A small image inpainting model, trained from scratch.
Model: arch unet, norm groupnorm.
Rows from block 12, named by matrix and row number. Each number is 128 + 32 x the weight over the matrix's rms, rounded and kept within 0 to 255. All counts start at 0. Numbers have three digits each.
# conv: 3x3 conv (model.mid.2.conv.weight, 192x192x3x3), inputs 150-164, a 3x3 kernel for each
conv.17:122128127116131140119121104150144161162094118136116115154172125154157119115138125114110132131119136141129130118115123171162134116116113137126099121118132146156115109093128149085134126143129128116126141138145122119132148131124160102107127111169135147116156105108129159081118122136133106131133109124138117106118154110124141134133135118118116131130144124138152144138169098144135166128198103111153104129155137
conv.18:128118140127127119131122126145112169133132121151130131151124094135116145133120109135134119161119116134148133131122120131125133147132129109138143107129121123126116136154146167176130114138113141123112135121129130118135129136133123116150132138131120128114152104121141129130114134138127118134123111130112128148115117124119122130122113100104112146112137086129156153131115114129149152105129150133151123126136139
conv.19:135156145127186121141180076151100193178189057136193142151193160138165148129078190155130066152099147166116140107103119149142154099158146141148185111125161099160145078116121137188129223150165141111124091132133159141131147154112102135135105139158140160141146147157085046134142150131126091136126144140121159126114140121155153131106109102067099152127098117178116139098208098127095137157151174095103160110116167
conv.20:107125114108138108123121105137121144128120149134135106135142158176141097130141124100115113135129117126138132116133134146142124143112112125125136128114132143129117142122109162122148100134139122132127136144121132130122151150130160172124137140149104120098139088105118125134116125119119110114135141105131111120108127119095124134153116108112143100121139119119131130096145131127121111109143138145146135130134132
conv.21:125123124117126125113130150128107134155138108136135131139145127132137151134116121101132119133150131144137146140145124126132144127128145129135124101136114137147122114133141110133119131148117136114129130124134126134137114141145155142141143144145145133113134131119122124119142134127118140144111123138121110135113129127119144141128145113128119126131138134130154114141147138128130142136127127124133151118119129
conv.22:105168142122109145123139119151144102136101164135152147140217104144167112128104124113170126115136123167138142121170123125146135132119095114167100120154115149158128074079134131132149184117163140124132119106122138125143140134131106137090103098106127197115141192117151130146119125130121147120153128132139106091135128103133141137098129123108166144132124147120149109106114128153172140090110109143148097113154130
conv.23:150151118094138099119098145134079170114066138202174137204109108168176110120135123146135111150121136213082140153133194180170107221136097103156119169157122134202100088157062179106151140227133127125113116107145149095135146140113146089065123156080235040107201146118090169141094135124150130127115103150139123157164065062113136116108143130120128173123118126200162183133111133192145153116069130135223099113108122
conv.24:126130112127113124113126134144109144127156115129078118153140091085090156115135127125186132130182146156144165155111115123153138159107109150145118113072141123159097150136123116176159140175132105135104118107136135146119120125122149121153117114107163074125066078121117100116135119130119111149121154127134135095106144141126124091130143118130122146150116152115126114145061150141121081146092130111120139126125171
conv.25:123131123095155127112120144171190162124112099175111133121126147157156112101091130122139127145146123080124117132152164178120123133161132118119152124148105117157074114123186155077165155126184120128140114113118120104128137111129161097116169123145063162167189146095088159107148122125121125129131119115131120134177077118128128112163120099142136126096124113138166113144161120146117131129125099113154161120119136
conv.26:141125189170141123125168087125193106255131106135173143181250151172191195163127111197132164135106154084050056092149120114141130082153169106115204156117190111174187085104182186000034065061150142116123138149126109142153077051153155127176077050007060169238176124149151204149132140124114109138122107110129172146097168094120177148122102110064071098125147081215145195111070082153139140160109104107053052083122169
conv.27:124126113113130112120127117137130152149118132163116122161152105128109123147137146111133150131158152161178151145130128126122142149118116134146146158131129141131142151192165132218153126156190131127127129115120118120134128147147156170168138131144166125083142088101131169142126147137134130129123128121121109149128135161118153137126134121121115139132134110135144111125094103136113140123118129116147093138152086
conv.28:149154112104128194107144188252163000191111131163141148128166070255210064150000187020127116000207137068068051168144086255195048131168149075196067128255121197135139167000156205000033090000188143137142113104141171124151063024076215104157102079155076106059255250204108065094101118100188148107147161173169102150206010119102179154142146168087177154099066173176201084117166150132069125132112144099201097137108188
conv.29:121120119109124137122108129127165093165115118120137107128125104181170134138100129114112141142149115158121132132143112159136132133140132116122133129153151124132134136109168138162157143135109137144135116125126135138117128128153145158129124111135140108106140177148099124106144138123134123126125133127141126123135132119118148113134129125139129133122128139136142112137154146130124174143136119129132131120121132
conv.30:122134119120110131121095118098132137190148174171117135170142124159136182126121152112147124141149136118127100115092143122150151111145139153148161150110148130124170123172124151167169169136104134128118116125124161115116134147117123140117147159143143134153159129137138132157145130127122134126124141125161142126147141073108140087144138117129129135136113136151186124167108163152087134128151134148113105109147109
conv.31:113123128119115125127130123127135140114143122119120145137149103087085161138112140135134144147146144113150166142128110111106151132147129110138162137103115131129120151212126158132148126144136130146122145134115129126137139137119151146149141114103167176104114060130141130131129125110113104121123127129125153107110140106108134121140128116142134133135141140147175137126109125125111135141140120120139146120117129
conv.32:122124119140135098118136100102143151115123129138124113078107114099134138124118149129112144122150149125126146100118110118144138141129117130101103154106087149137128103189092092151173116194163106118124147109120138115120124157118126158166141119146100097113157082125125108135114149129150138124122141132141124117108139146125141128148128118119147147155119142077110154125136099109116091131094124119133145137153123
conv.33:177129171166146108160134091230086189055149219228126121216235097000000000177147231118099169122161000091170148255185155000045099165174141154213115176058066068115135166000030113255142144183131110128142127117135152117109135128129074141100115148155255221172091122040086164123138149142129116141118145145120031122161083132135107095114137131068137145190097118218165173138160050150091118167164126082097204129051144
conv.34:125137106135116121113087135113145153191118138111130122156146086124112146143120141119127148137174142146131126130117127153144144134150123128177141120118136093151139165194134165130139137130140136137123132137124149142127134132124116153139155121145166126120100116153104091147134141129114120115127123107129093109116132085113126090136128123125123157161104111104193141159123137125122127134150126114150125124123116
conv.35:111118115137106119127106108087110100107137082140091110097141079152156163157133119141155141142141131136158153103111118142134142171121129159097137109100120121123117165167172187207164147142166129138124139140131135137134143159145153140170156111141107092117099107147134106125131126141126115111144126122117140108124109095108130155134148140126131127125115134080111089107096148133104143118116104110109135124117135
conv.36:139116100136175141135112145086108054184084081117104162105062132239203063104066166100145145185125125226156081107118118231146094112165160061139138101191112142192055126167128155061183160000094141146105134126175143123124095142102115110103149160137135073154173255113132163202111122141108135141137137137108112119075073114144119128132158133101155168121107117160050060095154131148161134117115127120106122068098129
conv.37:130116124127121116114103122136126138131124139115114135137117099120104135125111115122103130115145131132131149112134124122154152145153147123139146116102132143133128152152170138160187096136149134136133127111129131124121131146124154144143153148122115108117124092147118101135131130115125120120125119123114144112122128108118126115142117132151119141129122121128131139133111122136111138119123117125139132124132111
conv.38:148096136145114092147129120255051169125063171055156093147186105121142102123094159152156127139160096058087102156149122112134099118122115094255076143178063135093163054061127028119110127075156117128115108116124127087127124157112088125124029114113166213110212235037160098177097129129145142116136132146202058135192102139143168089136079146168126114159130135192111188136179054201148037143126109128140096156146129
conv.39:114112115137094121111119097044123151160153062125109125087049115203255147115089139050132126127056171127127147090090101160171117100129118149149098142132172164084150110161121057113076070119234125128114120106146140114113125148107099196157125143159100108146144159129137068153158160143110135139132143118130132130121119172112107138170133141086106100144092152059124073068066132195127066135069202108115105141099118
conv.40:123128102111121114125082111143129168114133128137136134140178142157136137141130112110139130124121135142146110140150136151150158148135105176160131115159153102127134098144134132193124153187204112123120114117129116148112130124125142158132085142132135144124146153156090117147133131125119128131129126114137141124129112119090103140140141133138110122162094122155130097103109123108107120148093133132111115123119127
conv.41:128133125111111100126110113127164110121128136120106112148141128073082086120120133142104129131135138105129150130161136088102114145128140143129171133077116118149138102110154131119176164140166127139139117133115115115129140125129154149164174132099109135124092079085137074111124123128122129118113130115101141124140133133120140114111129142141115135126105109145149142156123104128122148134137142137133125115130130
conv.42:131146123138138133146138117095092099210124082110146180164122141166135133115126120139121070167155061167077106079147124214170123144104126072151176057188175086168178174137141200121062081142078142119128139120132152151140122119129086174137082137103107160135140232126175172135139143146115131140150148119163125116158164056109164178103121135126097136208178087170138106134140089070148138150147158117098126082119157
conv.43:146119153166127164127203181127085222122176062159199109165037184155189178131089209073173119145192138209132073165117123168160150201152176121140185122078154105077112112123202150141091042122168155083156132139117175146109198168121068144174052125141087143202166026234112111171123132128101105138100127125137125130116077174114117106099156074091105210104093135169184099144187118162101112136061172115122136130068157
conv.44:143118138131117119159102142094102142163109120120083120159119114105120128131090124138179151126181155131121147116112130106131125134121125172150100124111122114125098111185143126145195138171117118124107123123124124153110156150119163109149145123150133077093113124100115088120126133127120113133115147120126148103119130110146130100131129125126113135161104117150109122142122109140114111119114065120135135115135161
conv.45:145122129116118123115100129131111141151113138143169120172136121134142144118125149099128138157136134160124167175128132132146131139131115140176182138158121125135145162126148168166152152118138129120128126094107139127118131140125138165134149151122167140109095154105079103144125126127121141117132129127154091154118123114122108141129138134125141144116104131159127140147171093120107128125108141163138126122105108
conv.46:124124147131112126120138122108102097113151063124088108110103102108176157150114118131124098163147132098106154158122094114115133151132121110115145104094149118108117153173123157174130170103159141127131119120115139142131124148121139142132129094138165115095105146113158095119145136131103117126139140128114149124131142144115111183139134121121126124116127148095122140101126183126121167125102150150129156128120135
conv.47:112121115122112131112114135114137115138152132128100101148150097130113149130096108138135133113138154107144133140129124144137126135123153139142135149118144107121103106147170133166198139178181129140135119128116113134118129146140127154171132116127176092128123096140133135087121137123125112113128118118117127136124138163101124144142128108127102140153110150119120142124104140142132108126112118117107091123107122
conv.48:168146121164104146140142121151145156162153162161107155184077136161170195088077119095147115153074089136110062139148126158148116107127087120203082147145096145119104037114099105118154119088111145136123147118131131135121097139136104134158077132124171169159148144184151104132140146104115124139111131141114095142130091171148143119109148112123116103111093149215159155143123145151140129134131151123186113114089122
conv.49:132153157161165126145127158037000094220156153100141111047115165255255089119000159185148151125080106041192140091116119203188074124085110104094172102255046135075028184127103143161070112134196117087114100161124110097111168127115111152085154100118037202104255255060069079045143137139143201106091111120128102120174147135187093040135105113094117188148181158039049144148198100230062160135124141105215151125117137
conv.50:133135119111111147121124121088100119203108101110159084206166151147112155151113154101127159107148141166130092143135132148167158125168154154161176114161143099148154124168171113126211153143115119125123140108125112139116130135126137119129142116159184113123099148116127092143124145140135122138136141117134140143157131136100146122141141127125084163146125124142126124142181146138087112125113135137143096096147123
conv.51:137116124112151120159079106232135170167117225106113089189246119208252094099075145132138107137164157033082115124116100146151135113138089156230058132112068173126172036086087037000140211150090078156103145077133180098133099103116162115104064034116129255182255186198101116111092119109150141148160117164208114135239120141089142129122041116142145133125134132215162178172074126142186132150143131187118110166218155
conv.52:118132129111131123116116113132135129133135139136136120151169109142146128130124126124145142126133138136165144141138105143156145125120132124153149118125131154127138143169162137149112142131132113118129125127123125118124120131143153152163136140138151135110114111123129091159128132129130125115134134128120114125114131131112143144134124135116130121124106138124158141119126112142110137124121134129124128114142115
conv.53:155089116114155176157200159000141143246000000009153087025114051232255157154062128000149059158183127160093113076116131255198121106156105152000149149137087129092177006194154190129065149089065128121122113129151141119106177211090124130123011060121021123164146180122072125138119147110106160107151110120105148151129096096136090129123149081123112177105151074176077047138000092133132157141092126159121131115103159
conv.54:101113108132132125153109104181091122127100138102125116145176103152126082111064128136134126135177129117130125127120143113117116056116145119196130141171100122098109130133162130080113148138203130120132131132130135095141155120132141104137165096117122151144170146094075066098118155139137113135141136136164134104175160100113182112137100115118143098152159111134173115087176090170140123121180090152154079142147120
conv.55:119117120135120120113115137111149136176120139126143139178160112159142127146115114144134099119147139126139130130139117154149130128126158138141122114138135120130113107136132132123187125155163119127144116124120114119114139145141139172145144142131132122145151123145105109118112121120125122130125116124128114151133128136111155126135131120138118132110111117133156127144146131119145134124131137127144132118131126
conv.56:129139140104125109110138096118089110116141128114148098139134130133127139175121147121143117116118109112134154143118089101133126144132106112157149120135127130101118074117128078137118159147148134132125138126129117129124118153132129137120124138127123088131115120115162092134113138139138135131119131115138120149140139139107114115126106115108103115139132120168098146132147134122137163143089143103156162123124117
conv.57:134113131117196160118114092048133069170123072195157156021076065225215048066102175191106096151111096103183113143112174203165135129162171106096065166255058138188090014047130211009109091135136100129132133144145116075112123096109140081115145192092069096114255086020063174069083128140147140140100097087134043117149115105142173158132150149155103166149110186115115073097255122240218000159102081166158161130150174
conv.58:131131114133125117144119137109155119133076146099088103142168141194178131165087118137142148133173153123168157114150106175121122104120116122111104114153113130180102128146131106065152163141176119130127120122142121113112143124118158187150153135133098140128181122125092121099134133099130121130137120123117132109157138111126198126134145111092128115103150166127127102106153153136150157124111133138129154123139137
conv.59:133147112132141119137107155121150125190109161139107139171124129153126136103117116095132146130118125130142110125139127167134127128129159132165103129124109126109115105175139080144137116144068134145113136120128136118126137122116147088143106120130097147148157138105127118158118126121117122092122140120122130100143119123120149097139136134121137132164117102124159146165113168142157148111136120108122149146138115
conv.60:129134116133139127103120094131116168116131135121125125165160118123144160139102129140125122153131125132155160148136129154180142133099126131174108140138105140156159205178151157174178120116136103121119119136133129127133104137120145166139127134126159130107145143138132096156127136126128144128123134117134110116117125103129172142126138134123150127131111098164164137115116147152148106142143159126095123122142127
conv.61:153145114165136120173135120138142135206110081149107154171190060167095142069080107084137105158172149186155113149106105149174154087154131127164170141125145117108176136176144147151157140095171126129111157130125142123108129128137146142120122106171175175085157076208108116156140129120130144121135127103191147076137158061149155089118127132111140135132117114158206155198128158173105144112158118097169104112158162
conv.62:120137121126116140137128115063127092205027087086127108078136115185163168123107104145159145171160095165137160109146113145130127126140125148083136106142156118122127148138159089181089136106100132127136133130130149121141128136116143160153149128157077164155144116161084085119123117131117136145130116145113136086093124114113107202113162129094098138130123123085108112158068151134102115122095134095124133114134105
conv.63:106114121123147115123113115126133147138126137150104104162121127162186091122138146115138138138143138131129119114109148140154115131125125138121126144163107159134133111171142181105131190183143132135132116113145118109136155139117128170120138138120094121140218181084110131169125120143104132136130141152112124134141092104126139103165139132105145123138114140120144111088148058138128082130113131116116088109144131
conv.64:126153121115134117123121131189126094140104134124105109112103089207168087111096127110112109143128154172189134123111123182150120145153135120113135096178118147164099178111137181161153160126128120121130157127131135126142140126133138102081116144162119077104171223119105134154110118129136140132129149123116128112123093159090136118145133125104113126090116160112180100118136117100125111121146121072132133103119131
conv.65:112154141090099126112035141237038255109100020207229186255255106193087222109032255103120067186205060153159141147104071152180127136137153088255120090141154186129159153126082168164024209147093121097107107138172153086127169163127070175060079193123251110118255128129090100167129139102155158127116112121189100114145173214150140103132142137114100150177145090161181148115079170178152016109069175114215111094066151
conv.66:128118139130155170148190144236091082179055119033169176181141154191146094144066132121193117126000154129101028118197084195133124128137107063239115073200137137092154000108006067118068161211148133123120121121139179123114180144123109123122048125124150255039084255164182000188124151115133129117145129118191097095154071120141214085114110123116115140104129161122186177146121205113158195095157187128189109086129141
conv.67:120136113116123129139130114162129096155112172086150143149165127137111155162132120151136114130148114143132156141145131122158141139132131113208073133124093130122135146172102146187143157109115136122137123125119119122130133119120151132137131155105136195091116135142098082130117119117115149131121120121137152109152116114127141135132134132114144123150129121135172112150160128136143103125140110125123126155149115
conv.68:127136119130107127125100140089190135196080122080066139064141160223199156137105086160122116072100159129160129074134129179144134118115133137134109136129110088102117076158126133127125145142158116109127108134127151128111125125103079144109089138097059146118186194167105066152128109132130158126133133143142121104158103105113112114114138118113143111158100149148149114155099153086100145159088101124167093089113103
conv.69:125147126141168127128103154064183094220175093168114181096133145249228099139055141167215138110133152079147082104133163245185131155216131107020149131255081150146106057178155128044135167127163117115138139139121127085145132098138077097138150134081130154164255119060110176172121122112111116135140147128132075138170096118144109097138142121116116174165150135107083136148228129166105168090079075113187112085099134
conv.70:116129140149098117139133127148161070112124122146094115161224072129088136159180116171127096101184147201200103144177146129127098129115131134138152160184093141122105255165105245175160134120130132148108125126137148144135157124132094177114166111150160162057124074200131125100132135125136164128155120145129080145134114099115134120132147137096157166185154150116128082125132107115143094155133091111163129139132104
conv.71:146137103122117122117107118134183127172117104151215084189239168117106166135094108129146149140163162196158172165138138136182173161159126135182182102136111104142158182128116123198154236103095135116137121110116130132105118150105133171096135099090199178139086135085092105162134138120138119107139121124157125142121169128084144157122151127115124137122105144131216169113121122150151121113121205137119151113146141
conv.72:152104133105163131116171107130093060149085097108090146105092135183188076091055141115112135116179109147208113093097144222174154108114146101108145081231129149153119100122147189153148098110181136148134120121131137098136227120125077089075101137114095102153203161132100088122120104142130113122136144128147076142118066089128162125156120145092121139137133139091115158073169115143154117108145079114112120106148158
conv.73:127128113123129119122118113095124152197082132152132128108169134178146139139119126138121114135153123159116125108136131162153110147128136119095134141138108132139123126131155113142143143131142115131106122127116120116109140129116138114132155127116107125168173100134102114130138120124131144127140140133119118139133146112114140143132124113127127139137124110117165120139147154126124128140146147128152136123129124
conv.74:133099119115134132113136126122087119160166137148157140120156131142118128136107120111140158117091129152140161132111092132130124121116142150126114113157155146130127128113255071148156155087139105146113117123125112114124127139140153160150125090146144106144125127104149112138136122127120117138126135117120128124115122122114134119154119161143144085135124133120138094116140137122128119128152093118124158123132135
conv.75:119090114082101128095134095111158198136047249191164139177118182162167066144162129099084077176170123142116085087131182148096096183121121148115134126201066142129158151150088201159126098174024101119118103098100129096128157123123128126077104139088188149096173174112132166070135125132127153118140124136133110097155095072120156080156126115095167147099146143132067121162138094067141103122105101174142097130102091
conv.76:143144133126219133152133154042123080204079104190071189118146131187255000096106170144088135052036115006201110068096125205188100147158148145081255075235092205180041005174092088001190255125071114150132115170137115105121112164084000087073157063053030126190255141000169189129095110096123130116130135104114093142165080099184084078137043123126171080128186149155091088135196088106110185104103156164104159125166092
conv.77:129106139111165108156142156255086087103223113127158141131135113107184051094100128174108170092090088008025165165121108200248108161121099160126048153145013132162074050110151132000135231104187110120133121116136119113139059111137096051157101096136098132098165107000108178160113123144150104112128159117143056125194048085135135107089122129154144156062087118222165103082255012143134102130110140165151058131133141
conv.78:116122132128146120135120101145100137146127125143123108179164067130143112153153141112177160126151108141146122124105121131156096130122141101185140150155138157126126194174159154115127174039131118143113138110115126127113145149123159149117109125123179120120096174160098074127117151142132122111139125138128127130120145101146169146117134132120104123159151137117139138118148144104121140124165099137142142146130119
conv.79:119127118123124118116104129144126130191121137113119102122153109139110120135131100129125122138165158154135154125131098131135108111104103133143135150168127126136124136137174172154149137108160133120127113112122124124122138138139143124133144149141125129119136125150138136129122135134130123126146125134142128100117148089141148140130131127127135116146131113125161112126125123152137144118161126127136149133136128
conv.80:126133124130142130121156124115096214126094143152123119088115092101137114131128101128128104164107160118165139097125134142127129176134125118057053149131120145141146149175149152118071055078127127111124115117142139113140162146119107134087093099093095099121170100115137118133140130119089118124115142134121134158125115147146159126153160126108134177132105156129164120134121104182141158177083165139135151145114141
conv.81:132117152113157128128125152103082108187125123098120124148083148197187094149072145098129143127142144125171106093127146182168119137133113122090098131163086143150100102146116150135141139151132134113129133123126131095142136129115130117131096159152105052104193146139123100148128144116128127142126126130099106131153107142139139122148128137115126125109101119140087089137202113146065137112134119137152133102128116
conv.82:124128118129147128127123161093219152153152156190092126121194100207130092151082136142102128054119076148196134096131152137103078120108111128106163160192109136185091099096133088071152170165207127119137132126132129128119177142120120108143169104167163120131171134062157114123133129137129162122113120120109171102157146097127144086130133118128104138135116146144168123109166073188108124120079117148151109117112154
conv.83:117126130123112118124120123121134115142136132153140142123095121147126104117102108139152138137141139088155126116115120139134114136137116120114119138139128145156112109134133098085127087136163121120124114128136106128124138119136134132135128097131113130125118123106138134100125120107125119140109112132111137133152131131115135130156127123120146127122125116155153141137143153134155147127123131135136151117135133
conv.84:101180134119134166136147145084091131184042027048178186151137092255177166112080061138155154216141129114080058071132073251160106069139149079105013060190182162169107016050143136194036000189142134105144145126169126072132220093094116185148102137123025207128255255137122131091120115113118140153139099118112189123145117215111203186133166103068150172102097092118170031072096181166100207177147121087165096114171144
conv.85:138119161086198144086165125146019145189000044153172182046023098119255055015000180141160081095113127091097070106107161219214103156192135082175112104247080217205063100102124096168158018125144165140134125139128129091118141123109058064125127146120087023023223255068030138170114099108140104108119118133144100144118060101205114037184118129104188106096165151116092139128255127133140139132123103139163141060144130
conv.86:145121147091174164106112142135215111186056084159123150085066141162234015085111169108113151107107098107208145106174188128181107145175141160105191120194100126192061100145197248000138255169041124126135129133129114102132143152117085046065209100084060145157216107000109209133122100106134128137152129123094128131166098071154148045114072172147149142121132150171085094140214070115162160158099140162143120085145114
conv.87:150161162130148126115196114133151115247052115230169141146106206114095087159164125119157114159012057172201095145122072187149129128126103098134215182193119115183173136159027188014050131228000150119139113131126229155112153137119102182125132156096163201188137121229194240142134149133104141118158140122099128114157150123170246176116148180034138127175193119117158189231062137135089155108173177074106127100176171
conv.88:135099118118118129137106124138120142160128142142132141119138105168137110111126101124127115134136137137115137117111120140132128122104132133129134137143138130113130116129196128156160121131114127133104125135125111128110122151133153138155135173133112143133145161113123116124146131133143155113117132118133138133111136109111130120133105144147147093152125109124134135118143135116152120135176131129151144128121127
conv.89:116114118084083133119153091131133124124049151147131136171059186116147140123121129143120075161158112126117089103093136165120109139093115139141114134153167151116158153186112149120122092161103137149126136149150119093121139132114153137128112142137136122172122140116141122130119119135129125119132116126119112132112154088131180118159136125110173098104155095174113104086107151136082158107139109105158069121095077
conv.90:123127133119107127130131121117142144115143126165144098128107118133155098143142143112093120150087130094126101124104126128107128150128113124162144152129130151144118112159129150089182107174178114115117138124113100139121140142129123132151104121161107110119135126119166117104131120127124111121114127124127148157133117152138127155142125128118149144121089098149103169131169151167132105130131142135160107120118121
conv.91:122131137124144110120131151067190155109097090166110098110169086182069079118078143143103134113131130119196097107136165124140131157164147148084181129121129102103141130145176038045145071118100115117110122116110094095123136136148192165135153148103100138123168055114148099153121125130125123134121116122114159151153149153114113138139145136147156132152112077137110179182137106148118125150132136103146124101126156
conv.92:122131131154133154156117121095052155218086043144098180127111079230159134104052109158135116161098122121141076061044112163115099061136142082138074092186178179152082179187124117076068084017135127119126161128152126099147251130162149138108136153144012149134242246076137021150139123129130128133145115109139190137123134150105137171149134128081162144158154136108110108072106134198108155115147077080140134105175112
conv.93:136128141099159148095100142045119128250003122165078162065085137236255083064013161150116126082082103120163103129139123199217081062149112110048193105218089137150000068133068156058164255152216156128131134166140132128150140127089084061099157121160044072097215183121084151157131105111154151153141132113124077120142085110185114047170118120112163138084116140158144120085229090109089119076137135135196106113109122
conv.94:120122112131116106137105149117117088155117130132129099110131128197137143147098113109137144096124151138147172096115094132139121142129096157135116151202162122135101183160223113103223027147137120110111110118121122140136146152166128147158082130109101127165144117108132124098124136143125130143126115118136135129131102113111130137122156140148076158170088086124119128141120128109117138141133119141137079117111119
conv.95:161156112121146119163129130150106148187152114123175140231063152103170113102153190054149097173069171051045090191129109192139110102175110085170128153162176158116177130118085125049197115113144122139115141101131146151141093094145136098155036138181213148145140181143107104176133126187125145128111124135125058164160086100109168086098102157136076151074069110160043118205204150129107146137109174155191106080127136
conv.96:132128127153157130090125138219081135031136094155112157193184118168098020124050146126102135126127068068091060144180161159180125160144129125232076087139055150101070103105118098010097228047145134125143126157123092143151076114128089142127098086140144112132153205039081107128145112126123130112125117135163123188193088157147115105134119122150206103060101158200186118143217086130134056128120125167171095113093157
conv.97:129126114120152136121110142139172092148086107093089138127106104191159089094062100121135145104154123137130119141139131159180132125157116117115128138180108128104115063133138118099126183170120127137124128128139102106113126127141169109113178153115132061115143153081112093136145120125131152125106122112147130125166148103121123087148112120127137156151130105168153110119192149157106134135145139122139136111098149
conv.98:110131125126108130115154102134162139188096100138142105143154111172174159114104121124169125113096122129107128112155125146163145094123144122158127125131149146144129111074113154161154106136173134125112127139135132128127123103118122142115155132161107201128128115115138062099141150129134149133127142140131164111107126130118119172151124108093140137107090131118192108128110165137096111097163136124125132113146114
conv.99:094112101114125155127151116124136159159134035090114134053102136226206187115088103133179067122178124156114176114129105221169139148126123119139095109096210103107128143121158144152126141054138153126129133142144151137130159155105100109113100099152090086215146150108134073121131140134113123128120130127152133077093146112095107193137144127113107107108087096103103108087101162157161180134118146076111102128100135
conv.100:127121116105121112113105137173083152157158127166123115149146089156099121147112133165132129144146133131133137141118121141128144135146109143183143121138123106103128118109106103151176153154182116154134117136113108116123112157128157136160112132128151089131133115138112132109129124133117135117142133131113109139118138143100136143145122123144101141142124107126093194122170112123126113115141140140142105116120105
conv.101:115128117121109144155127128162088115220103088135148120176103080178140123101086134104147112161082124163135136115147101137116109086124117079145142139162154146115137116126153133126146138079127135152141120128133132117121153137136123135121113082185129144126106126146154042111121117132122136131116132135127151157116137111097138187105118120122123108116134121156129119144110157162154133125124146117136142110135125
conv.102:176172175190130158106200153115059000168178104132184165228101182042111190137126190155162089189144090089126115147093105200170199134166154051149237120067103057103184239226000205065028088103064164128155131114122184160113164118132127101135144173060173255148072096220111052137122147150116122134129148105159167157068165122099203125146122182065158124197154091171171138142184203128063132100115137138149157123061178
conv.103:119120127115110118118122119128159134126134140115129102132142128107078141123116114142128122133133151135136117147127121117120136138129156141157159137117140130129134153178142132148152144173109124133131132125111125127122151123123140157150160144147147119134078083125110123122141138132114126143124136124129134142113142136114129129146117119110132114115106137117134134142110126120113126124128117117127130122120125
conv.104:123122107117131107141128122094117114233113157137146132137156082154129168131132113151116137157185162099134113121143116152131125144118155145137101152128160097155151141124124208177147180180147132154111094106127144121116160119108166149152153121137167134109166163132155130104145145146115123132151132142120131109129137078152162145131155144099109121156128127090142144173078131121155148117145125148133107119137156
conv.105:119113130117123123118129125151093143146160143161133142176146113117147133138147145112130123155159131150166161148119145161159154116118148116154104132130156129133155188175154181161149128113118130143131136112128126123139127123117119132125132134127164162095097098129137111135129145118129143131139127116126124119123124107142160127125127132118117122136125126152148115104132101135123120134139114134129111136128121
conv.106:120141106118077146153103139103114126227067134090148131132241043220159201133114055166151137106172114158171135085159120171152133127115143073165064135186154153126083123035162177145068076172135150162137124116152160113104153136111085147138170135153163101094156144129157140061112144125126166116130115116166091146159077106104125136116156112121091138155113136166169078176084124153161116146083127115132172135156146
conv.107:120108125120100125117124098123151135148124164161121099125118124152145134132154182126131114146134138141122148129121109141141122144154129136148119136117140141140144126147134154155152105131169135132126137127136141120126124131117148155136144154164114091074126119142151131117130137127121117108120131131115132136119129131111126148130107125124107136146106126121105141110117149138131137126120117122145129124124124
conv.108:124173112096168154155122141106252075131000167152115177144181058201150132127206134070109104096194157155051080109173117158168120128100159125225082144151178136148122009140070072043171212169088131120105120095134199087153140100103083143102088061171172255066255199161116227082105111151147137111137124150210121110141083048052115200106098149133122144125171114068254188158068143146188132116135086106190130139152133
conv.109:138111130093209139123134112209055178062146092119153149159033144130171051129164139132131115154125128085074099117129138162151110167128162104198086152165092133113184094124106084044082082049097107124131107134118122103119136115059087087124105150097088109103180209035105203177113124135135152124129108124136098093177082104187162083135101133152118125100110144188101154045193095125181092119128120149137105125131135
conv.110:129121105126139142124148137127236045223028160106167099146199125160130149145109176071153088140099151179119126141156142179171130130182180155138204122179126125129182167155105177184176149160075129116133129115118176169119148130113152153102176128152165144033123171115113117172138105126130169123134146139149174094089195063106165188128118136127150134123136113151172127184090125123070218115138114105122139105114129
conv.111:156143115146139169131096151255120096068104175130125089188148137167131109120088143116073096129101124072088129189144133109160118110096124103193165105167011108125109013109107081023188252125154121126114135136113117124120111165125163157116112082066132177154123175140123131069106108114144164127126145142166132101200187120135166128131130132125173130098098114199082150123123202154154073108178157158188068127134135
conv.112:127106110123117132139099139141130124138154132120125113134139128139130148151114125127140119120151137135142133136135109140139157140131121115119125138160116129118145160132169126153159135104134120127120110123114116131115137150148166133147182157132167084115103126136134108110116136146137125115118115137113143121126113114108148133129124137130080127133126098139103141119157102124132117144133102129148137115110140
conv.113:100160106121136137143145155165042086104005141085160106099166091255119006082090135113157126155102149117094112113157129204169077090159130118120099083245103124107163071091061141125062063139143122133132117119159102102114161089120139135112065136132082146099212233006071178166134121119124142125120123110140130085126082143131185142134125109093154123118144110109156078085133152163133128097092079101123188149113095
conv.114:120166119144119153137101148208255022164000071100215154235191066255145077125151191000055123244173076204181130140152103235178131146169158079226145087183126092162167066131175124083071235059000102095102151108121157133118104102096148159094103150160151121082211153230123163239135131103123146111124159120196098099132152129063129169152119137068126135081123117145223097111103141099128135145139143119102203094140200
conv.115:101128143127129137122106096082137143130134147163131096115127099115087127136124139132126112106082124158179122098129140102134133156139107140103100130099178134133133033103132199145161142233110145151128130131138122107132106090142111118093129130154104102163084089154154130172148139130124119145124134135127102123086090104124077125146133107113158105146105141156102137113106137082158124114141148132103145108144087
conv.116:128113139114135131144113134144098137149132124144085134130133102129145184131139101151156136109140096134107169129099109140135138119106114121165135097125150137130116106137108177141124109113110123123116116136132119129134141124113167137150130132114106140123128132127126105048137139128115102142118143140138153148112134111119145164119137119116082135112144118135148124113106110132123106155135100109128130131127136